Rows from block 3 of the text decoder of a small image captioner, named by matrix and row number. Rows with one number belong to one neuron. Each number is 128 + 24 x the weight over its row's rms, rounded and kept within 0 to 255. All counts start at 0. Numbers have three digits each. After the name is the row's rms in percent of the matrix's.
Before each neuron's rows are labels from the 100 texts, of 14848, where the neuron reaches its highest value: "tokens" is the input token at the peak. Only what is clearly more common there than usual is listed. The data: small renderings of single solids in any pose. In brackets: how many of the 100.
# fc1: MLP up (decoder.blocks.3.mlp.fc1.weight, 512x128), inputs 0-63
# fc2: MLP down (decoder.blocks.3.mlp.fc2.weight, 128x512, transposed), outputs 0-63

tokens: "purple" (13); "white" (12); "blue" (9); "red" (9)
fc1.62 106:135126145136127137096182123159135144134134086117119099141129174099103149121133147116104143104127108122150153104172113094115136116086143139150109147143097122136139133166124124148108112118181137
fc2.62 114:166116105103103088087145124095124160138136118116143147102137155124134129148156162134166134110122117153108194139152111119111126130099096097129124122146147117120088104156158106107125188143143137

tokens: "yellow" (13); "grey" (12); "red" (10); "teal" (9)
fc1.442 090:119137108096170141130135156122143172081147127127172123119122102098121148129155119129131132151111125143167142097137148105110141162139148103132138098162126158131150148110144158154115080136079097
fc2.442 100:129114142167148091105140128137108113118127104110144154136129164158161135112089150148146123138137108129124138135138142122096099093152100130167099122139118141118082118123129127095150149146129130

tokens: "striped" (31); "blotchy" (27); "plain" (25); "checkered" (14)
fc1.507 093:126164180095080110142125167127135139096093152087094151110125149144110090150137120116173149130124128117146114097097118158157159148169157142125083111155147136126116157147135134146122155117155147
fc2.507 094:088122104117100135146135127146094117107088156134076105098165146127073172129144125125124145161084108141150132091107134139122100155108123167119132174125121113172166168107118103133147119135125104

tokens: "plain" (86)
fc1.331 081:146116143157127189156128148118127145148104115122132117135135137158122142145112154144121129090136093136125117155142144101084124139121110115126142150090136112112116127083156111139137148136137150
fc2.331 087:135100138165101141104159104169103112119171147122123096109107151128131121169165104126128089132095172126115166122125162131141106088141129128133078103135122114145146098128108113111124115131118092

tokens: "yellow" (12); "orange" (11); "red" (8); "blue" (8)
fc1.326 124:091143134146131110160085147147131141130157131078165159148144148101126139127100105114145140147165144109119138123172124108117144127128128097117128125147106097125123128125113125169150192152144110
fc2.326 126:144096132168101184143146123134116129152144121112116105071101120124123105152081148137136149115121118136136150132131099122177161116139088171146120126133126132137135138102162114143121064131118124

tokens: "a" (85)
fc1.338 096:130123146127093106128161091136123166142127115131134134126137106103122132108147122137112141142129101166137174163137141140141094148094103134125103139089118134166146131104115143138155143156098111
fc2.338 096:134124150152135130153115173105112097101139156125115124118129131115150142168119122140092106133135184096154131125157126106081143066171148080111115124135145132117148116145127111058125117108176114

tokens: "glossy" (22); "matte" (16); "metallic" (13); "black" (9)
fc1.201 107:128132068120155134092152156102167181126146140134115135159123142129111171131145125117102142129153104155120128129145165106139162129109130143129130083084138117129117165090141118131125103113086145
fc2.201 100:154132143113126128141125170145149099121117123165118127149130134175153082139120111117134167141144112078143128110147115117108150116098113094143121134165134113183119113119154139128091085125119108

tokens: "plain" (81); "striped" (8)
fc1.313 108:130114125069114153141127096126153116157148104126130136108137117162091133143139162196133154114144105137123149150150137128174100170143137123123128074148118085151130136123143106120123152128152164
fc2.313 127:086139140151146121146134127132139125159132106126112118090116087126144133121098175149104121090113143121140096157156067108143146104111112153138137157141116090133136132140116137134157104141131099

tokens: "plain" (52); "blotchy" (16); "dotted" (13); "checkered" (11)
fc1.463 074:087087130122109092094137135165095148104146132131129136130082165106100142135143121096167148163118151099115154121120113125117111124104101125127116105127141150098140174105104155070117127147129144
fc2.463 088:174145166100128158151147134098141124145128137148110106126158094116154100132136147104091111116134129122135137141135191162122143099136140123121132115102105131138107115163146101134136169121133124

tokens: "star" (71); "a" (29)
fc1.275 097:125141119162141109104183157125166123119150099079147143147101144120135105122116093135128085122135147062113137130147133138144153102164163138122176087134095124138116130130127108128101140129150148
fc2.275 126:141111109139113124130150150145193119137167169137113102142087127104089108159126097112132112132143143119127108128084118160118117123140155113101173182151126120087110099129127128122083094139162121

tokens: "a" (44); "metallic" (24); "matte" (22)
fc1.195 114:129164135170125109095155091120075165125064125130130130178111125117107135136096095128124143141127171162110122126096150090146141145141118146147148131111102140139119135115128140104145165117147106
fc2.195 104:126109156071109126120118143151157109104140153128121120129168135125118140108167134174083108138134071101160114158180111101160142131114097157123107150140112117161092149161141109141152099144130144

tokens: "a" (95)
fc1.265 096:154159141102127137129131177114078124127098164152117121095109114137118101163118141112166131127165141112150101154118084132129144107144118139133113141134083144163112149126110079103125134110180144
fc2.265 098:144108111134141097122154112130102127153117111093166083156144162117135145128132153142111133136138072116133103077153186147122125101137132090116100114103137117097105114152175150126105137145124057

tokens: "yellow" (14); "red" (11); "purple" (10); "green" (9)
fc1.486 094:110160125182118090115120139087131119136154144139136128118149112101151166114125114130141108121110130123115094083142110130131156172124122138161104115084155123112085150145126108148094110186160104
fc2.486 103:140085089130106116081116130113155157112110154157096113072111091110117144115085151124131096151123148117091158149095144166096106138126143108166142133166138109133102113112124142099157153098121119

tokens: "glossy" (38); "matte" (30); "metallic" (21)
fc1.286 073:169103138148114155114126104128115140091154102101133122146135072151141175140107127157142173136150091146123100151134109123140117144119107117131119092114142116146091171134091127088152161117184149
fc2.286 071:120119080165129115090162128143139171147121136111126182081141120117095065124108143103108114126143147115145157150113138154136122168121138088114132139103146141138147102091155113182121108148102135

tokens: "teal" (14); "orange" (12); "yellow" (11); "pink" (11)
fc1.360 102:120142129082122156147138102114152128168123116134194115153117130126116169120143134146102155112153100137140160135119138143115177119098127126192139105171154110130106116084109138167122135135135094
fc2.360 103:130105145124167106077126147131150122117139113095120126142163170103150101167115121137151180151111134139113159103111146130116100107209094122139139107103108153149114136140119099124155172122062154

tokens: "plain" (30); "striped" (17); "dotted" (14); "blotchy" (9)
fc1.203 113:153124094134111126100102133132142154152148119140116165117107135126105152128116133136089103104106101099116170144133099122158162121093134106167125104105162109152120103136151148102106113104116136
fc2.203 094:132125110083131156150134134156112110122103127119091131137126114113140120152158156130141163136117130133138104117129138124112080142110116109116128146120124156117143163174124182145180128149108124

tokens: "teal" (14); "red" (11); "pink" (11); "green" (10)
fc1.148 063:173162133127123100129133149132134079111142110141165122146150132092151128131118067144172124125098122111148128107073088107156153132112120166152147097124095126112128137083098136093140122112119167
fc2.148 063:101152177138146139148136114074167134137124168157121122085112136139119181100146143105120140151165157151119082126125132158126100118140103099105165134165135153089151095103130116109125097184149131

tokens: "star" (100)
fc1.250 078:112168094150141108118159091126151103123159122123115085129103148104131129154089077148144189144132123120123116150155093164165160130125143112134125100093137128130080113129127078131108123127068123
fc2.250 078:121128152105092124153090126169175145124111132129095169114108131107152109101149146078135065114125114089139114108144104165129117156119130105154112140100122142115175156160118151126114135142119098

tokens: "striped" (14); "dotted" (8); "grey" (8)
fc1.311 067:133121109132122120132129119093117152107114191115123158181162079135101133114138164174195126106163076098146145106131138157109110134123137166112167165137124096113134124084137115142130141103104109
fc2.311 081:113117156143136124074139128140132099132103090154152089103090141112139121121124129098096169178119171118108132177131119121147175132116109094155098112121134143168145130183119127162097120136157180

tokens: "teal" (11); "purple" (9); "red" (8); "green" (8)
fc1.204 116:116122136113129116092135121143136153110098126152128064131121134187119106111117123158175149145096082155124150110132088097099145173142152098158105135153113136126155137076121160130090108118118147
fc2.204 105:152148122139146163153134149119126094167159129141126131137104118102117183150139084117077120119099167140105136117090129146118132077151105198100159134136093145092134119098111147130119132149133125

tokens: "glossy" (16); "matte" (15); "teal" (7)
fc1.230 078:130150151135129089124149149098115118097094142129148122169143153141117146118131097157119139158139159132068130169173142130136108130137132104140110148099105113170157122149106113146085087145091176
fc2.230 078:154108111124181101169100081133144104126183138119103117096120129131129116128105099106153134114138113083184138104129127138140147097127156127097136109175113135117135118134148103123141148145180109

tokens: "purple" (10); "orange" (10); "green" (9); "black" (8)
fc1.419 106:114106104115144156104120124129127112123124160126091135142153121100133135122126096118114117139126066145153178175152149093128152131165079110101088086180132093163134146086163133141112097154151107
fc2.419 104:080142188130123127125093130124134135105133141123114154123178123135149136121121115128150142118122121157151130106083104145129144142109124130134088097100128145087118121099099118164099121158110147

tokens: "purple" (12); "brown" (9); "red" (7); "blue" (7)
fc1.59 084:153111111103072131107153133157103146113150155124160112112131203169103184132124131137091154138092091141129112116126152131173122098150120140147136128165148082137100126144158121122092091093090111
fc2.59 079:089134134148159068128102128051137157125117133156125145134132106112142049139144135110130094128131154129139098097164123143126130123116157132116132130144117155102170114106091104135103153142130130

tokens: "matte" (30); "glossy" (28); "metallic" (20)
fc1.484 085:152154079109125128116147125132107115130131137074127115158116112164108158147116154152139169115114147166114108135123127097086131144130089097147087073070142130172143137142131157097125131141148145
fc2.484 081:144109188142101126104094118119142147160112166141128140111114121105105108108130109119170109128152115110113108132164163098138139156144191146137122180137159151123129116151066167166135130145104131

tokens: "a" (96)
fc1.460 083:145140121103108098111133109134109132127072116159141151151148148146148152119105125128155124139142161145118143148170138111166120115112147144116130168101133098104089147111131118159167184106124075
fc2.460 082:102123138133126162121106161104116119134125165119123109145179133137113136136124132150097121140106121119151114166100061126073111124144146140130106087125106157153113150117109124134140097098139155

tokens: "plain" (53); "red" (10); "teal" (7)
fc1.128 101:156118121117130170126104129168120162115106155122090070106106152148159117131110098130144106150157067118113101102114124112119100125112124138116087128132121167125094153140104103166117118133069180
fc2.128 116:104138091172126091115160124101132096111159142130148179137136083112124122148121173149104133100119187156156143154085134111127135124164122123115143140118106105133157123122171135137091125132161083

tokens: "teal" (18); "green" (12); "white" (10); "blue" (10)
fc1.391 095:193118112140122141109178152090099142135156163151113134154154175103161127127087156115158127103140069075093135084160082154102134141111121121177126107155118129119099161156102147096095126124136140
fc2.391 112:143119148143111148202136151149134122159131140169059127145115154085152071131110127090114151161120138136140113120121097118104129096092145134145151120168121117111160138136094130096103133107151115

tokens: "glossy" (13); "black" (12); "brown" (12); "pink" (7)
fc1.174 096:121124141126139107122112094123115152091138113092112179121104099127165138144120173154092143122133150133153092120139131119116107122117112115161146073129121124184150112150104107121148146190170116
fc2.174 097:150129127105118138115151168127120067177096144133145097150130147137073125104114101138156144146124122118148132129120136104149097125143160112132110171121161128109114147096145143158131132083100163

tokens: "purple" (15); "brown" (14); "red" (13); "black" (10)
fc1.58 079:104095096140121122136131132154125147116126155139099149108176158123103079166142127157128127131120124103112138133163152147124087106126128120084134150107122079114141175151141083132123130118102178
fc2.58 087:135136137111119107130133154105137085187084142125178147121060101156159136127125158138113151139114138106135141086096141116132118090155117161155128108125112183175100140108140139126120116122119127

tokens: "a" (100)
fc1.434 133:132150147109132119131132112148162145085136111119119160115128099130131163132095129138103111109129149114145138126129144132137075147123131109183159118121102167138123133139134137136145146118130143
fc2.434 108:103124138116146147109138156098116168111141124116138123136145100119141086147112075153134150081139104109141140167149159077135112106128105113089113152114100104074119092116152161150086132104090112

tokens: "yellow" (17); "green" (13); "blue" (10); "teal" (9)
fc1.347 123:162138112183108113081133156099158141131132108106133123073167135144090170148092106133166104130097131123084128112150135146140102180169141098144114165139141112134116124154127135134116141125140104
fc2.347 116:149148135135111151147161145126128139166123112148078134124122133101130094083112136116127155096133115133113126140143152141088130145142075103149109175130141120114139146132094120095095134114117160

tokens: "yellow" (12); "orange" (11); "purple" (11); "white" (10)
fc1.164 106:146116161116159167142213111068172133148091103098138098150171143103117142123088153133132136103149116110115118091157142142162076122119102096138109177155128160112174155137144118162144117127120121
fc2.164 122:101185159132105130176105130157135110169145104138140126138126138127147158129108159132122170167106094156168128137102135091105171129119105154141130155110105101137107127098100133125165110080166114

tokens: "teal" (13); "green" (12); "pink" (12); "grey" (11)
fc1.503 125:164171140127152124118139125137159110111145093173181112101112131114101157128117103140115126127081104098126105118103131155118116163155125164142137121116102165100103155105144106106173123110155123
fc2.503 098:160094159119136149152117106154083098158095138104136120186163145093155154094171115123134115146099113166100078094139082138125144091125095109118128100136095137087160106108143148142109123180147152

tokens: "teal" (13); "red" (13); "yellow" (11); "brown" (11)
fc1.28 073:166119096122109123118150152124131107086091152119139108162154135156138162125111122121148135107112140086146143097180107078118100158149144130149148128136192115106125105119133111131154141150119072
fc2.28 092:117150152128123148061121150112125131163127139126129110089121122124121118108091147092136124135133160143079150151065132183129109127106116123145129114143106176106150080166124111128111124113141139

tokens: "glossy" (46); "metallic" (17)
fc1.23 087:152108155139087117140149124130104098111086099132133189136152113137118112149133139129153166146129118164135115106144135143132179139148104159149115080118179125121099128120059133123141124156135100
fc2.23 092:086122180149134132121139160129156126157120136111122150127112138131123112108115151146121110110104152143095133114109138107160084152120136067111120163121059107088170117118107081143136102161137154

tokens: "a" (59); "plain" (21); "chain" (9)
fc1.236 086:125133145136121145162158133143166085080107133118123111077092134147123118111159141127142110106144144129145175104113104151119156078139126127173119148126125142149161162127120140180128131123131132
fc2.236 088:141119131117104151096137159164119150152120094149137119155120118121164147136147103124104141120129154141118107145162157087138100152135088156110139150148167139142096077107150133048129117131106144

tokens: "teal" (17); "pink" (13); "green" (11); "purple" (10)
fc1.121 099:134131130110097136090149120120128094168123106059101097145166160129116126122105098144103128096095109106098131116114122157147118128163127106144119160161134126110095144166178148125153169106130104
fc2.121 087:153105089109127131110117161107122160122104154121159121088128091144136117117131147103139169159174138139104110168101110150167078152132146149135146152158173146132156097090099112128132095148117105